From a checkpoint of a small self-supervised audio encoder (BEST-RQ): log mel input, norm rmsnorm.
Rows from block 9 of a small self-supervised audio encoder (BEST-RQ), named by matrix and row number. Rows with one number belong to one neuron. Each number is 200 + 20 x the weight over its row's rms, rounded and kept within 0 to 999. All counts start at 0.
After each neuron's rows are labels from the 100 clips, of 14976, where the neuron reaches its highest value: "strongest on" is what is common among them. Only what is clearly more common there than usual is listed. The data: struck, bounced, scraped and rolled objects made by modal synthesis. In brackets: how many of the 100.
# fc1: MLP up (model.blocks.9.mlp.fc1.weight, 2304x384), inputs 96-191
# fc2: MLP down (model.blocks.9.mlp.fc2.weight, 384x2304, transposed), outputs 96-191

fc1.370,176,162,176,157,224,200,212,186,189,229,225,157,171,202,189,195,258,188,198,182,212,197,209,222,222,208,215,244,208,196,199,196,195,214,208,193,178,206,196,183,200,199,188,187,205,201,229,212,217,198,258,210,203,201,181,234,186,212,255,200,205,201,191,189,208,179,192,198,242,189,210,177,208,189,186,195,166,173,185,163,210,193,151,175,175,219,209,196,203,236,232,193,220,192,219,210
fc2.370,181,199,190,223,217,170,167,215,207,188,182,176,186,190,194,188,181,180,183,261,221,200,204,195,165,210,204,207,203,208,213,219,216,195,196,198,173,214,201,205,197,210,201,221,192,177,231,188,210,212,187,182,181,188,213,210,222,208,228,189,194,227,185,186,238,187,196,202,189,185,190,218,186,192,225,203,220,209,227,206,213,200,231,199,187,189,180,188,234,177,196,223,214,216,194,206
strongest on: rubber-like damping (64); repeated hits (60)

fc1.280,187,204,221,208,223,191,177,213,226,232,196,194,174,205,193,179,226,177,167,161,212,229,156,184,182,202,168,186,195,215,194,197,164,196,211,218,220,203,165,205,222,161,167,190,180,196,230,209,173,159,198,212,182,244,160,192,207,160,214,214,212,169,185,204,203,157,208,206,190,198,193,205,186,246,190,195,181,196,180,175,204,168,256,176,199,223,211,187,191,185,192,184,203,177,232,200
fc2.280,206,189,193,209,215,177,208,187,243,185,244,174,223,206,184,195,197,196,225,175,222,158,204,198,210,199,208,204,164,203,174,186,221,191,178,211,200,209,155,184,198,239,176,193,213,200,232,201,201,191,231,192,180,164,201,218,186,210,178,193,195,202,209,165,196,220,192,189,206,196,200,211,203,205,238,206,200,168,192,230,193,212,159,223,226,214,202,210,225,223,196,187,194,205,189,194
strongest on: rubber-like damping (55); repeated hits (52)

fc1.65,216,216,188,197,210,221,191,209,191,191,203,226,184,183,178,204,187,196,200,200,208,210,183,164,187,178,185,201,155,186,200,210,210,176,182,167,209,207,239,230,211,203,216,205,197,210,215,157,208,171,201,210,217,203,192,146,182,181,180,172,170,204,197,227,205,239,177,213,225,209,241,187,206,174,189,196,192,197,198,207,210,216,215,228,198,162,240,203,213,192,168,190,172,207,201,215
fc2.65,176,188,205,223,223,190,178,235,183,215,185,164,192,206,185,238,203,161,188,229,183,208,215,201,203,203,197,198,195,173,200,215,193,191,229,190,202,234,216,196,208,168,200,218,229,201,200,227,171,192,240,249,173,188,195,200,184,196,183,212,203,215,186,206,180,200,214,208,217,172,174,225,206,225,222,201,192,199,222,197,225,167,174,199,229,176,186,222,150,216,234,195,202,187,229,198
strongest on: rubber-like damping (66); repeated hits (43)

fc1.145,192,213,210,235,216,206,184,206,196,217,171,247,182,227,178,222,205,203,217,192,195,209,174,216,172,196,163,198,209,189,171,179,195,241,180,171,239,192,199,189,216,190,199,192,217,221,226,189,188,194,191,188,219,176,185,186,231,204,203,150,160,190,156,190,212,200,205,204,196,220,213,159,190,200,220,231,202,211,213,192,182,181,193,205,221,230,184,218,218,182,201,178,205,158,201,193
fc2.145,203,204,183,215,157,183,192,175,201,197,187,198,207,190,209,163,208,214,196,185,170,174,241,186,185,222,188,202,174,202,216,159,203,200,222,196,184,216,216,163,191,175,205,195,210,166,218,182,230,172,211,167,218,195,185,228,216,194,224,210,221,196,183,174,208,237,208,212,222,217,200,182,208,216,203,201,208,199,198,185,209,234,169,205,211,178,244,203,198,201,211,230,213,217,173,205
strongest on: rubber-like damping (53); repeated hits (53)

fc1.682,217,170,195,222,164,218,196,199,173,202,224,211,155,213,207,220,187,202,210,164,191,157,211,229,204,215,193,182,199,199,197,167,178,188,218,231,181,219,206,188,178,200,214,192,240,209,225,215,194,192,200,201,208,206,217,182,242,238,195,184,220,187,225,229,222,218,169,206,187,209,221,189,218,238,219,201,226,203,225,220,237,204,244,189,191,150,214,214,216,206,187,206,212,196,175,219
fc2.682,206,215,202,220,213,239,213,223,193,235,171,212,232,212,183,200,201,182,174,182,203,198,210,151,187,199,184,164,216,225,243,211,198,183,231,215,229,218,174,172,208,201,189,222,192,171,195,202,231,204,190,200,196,207,219,203,189,202,195,166,199,200,203,204,210,205,216,175,209,181,190,162,180,202,193,189,214,214,194,195,222,187,200,190,192,225,195,187,211,208,195,231,202,177,211,189
strongest on: rubber-like damping (41); bar (32)

fc1.136,228,208,204,205,198,220,186,225,196,216,184,198,227,160,186,174,184,200,209,195,224,224,179,174,190,207,192,160,197,237,213,215,199,205,187,203,210,212,205,204,152,210,214,204,208,194,196,184,200,188,157,225,183,185,187,225,196,216,185,190,226,188,210,183,215,219,181,218,208,172,221,200,178,180,220,168,173,188,217,223,233,174,190,194,192,185,185,202,198,185,169,216,206,214,177,207
fc2.136,242,222,217,226,208,229,179,182,187,196,184,236,180,204,200,182,216,210,181,203,180,221,232,217,238,178,172,244,230,214,224,203,221,194,225,198,182,210,230,224,192,206,198,180,137,209,203,228,224,246,204,214,179,174,194,193,167,195,189,186,142,199,200,215,181,220,219,191,171,214,188,190,230,204,196,199,191,203,193,194,204,212,180,217,212,208,190,247,176,207,224,229,212,173,208,159
strongest on: mains hum (53); steel-like damping (50)

fc1.305,193,166,183,191,169,179,211,186,217,228,203,194,215,232,208,220,189,199,217,165,194,228,206,228,196,193,207,205,199,214,195,201,172,215,206,200,214,229,194,190,210,227,198,199,210,224,192,218,228,212,204,216,225,203,191,210,194,189,205,211,214,186,227,202,209,169,174,178,184,194,215,193,186,171,194,211,190,200,192,185,188,207,218,194,173,187,213,200,201,187,221,191,222,224,199,185
fc2.305,197,201,215,215,209,217,224,217,216,212,220,204,198,198,187,165,167,213,201,193,218,223,202,166,197,226,184,209,181,221,198,166,218,190,221,212,227,207,188,207,158,186,201,235,216,155,221,168,209,171,197,179,217,172,199,202,198,217,195,223,173,201,163,194,215,197,220,177,182,187,210,186,199,236,180,196,195,181,195,229,203,213,218,189,173,229,202,180,216,175,154,223,168,152,205,194
strongest on: rubber-like damping (43)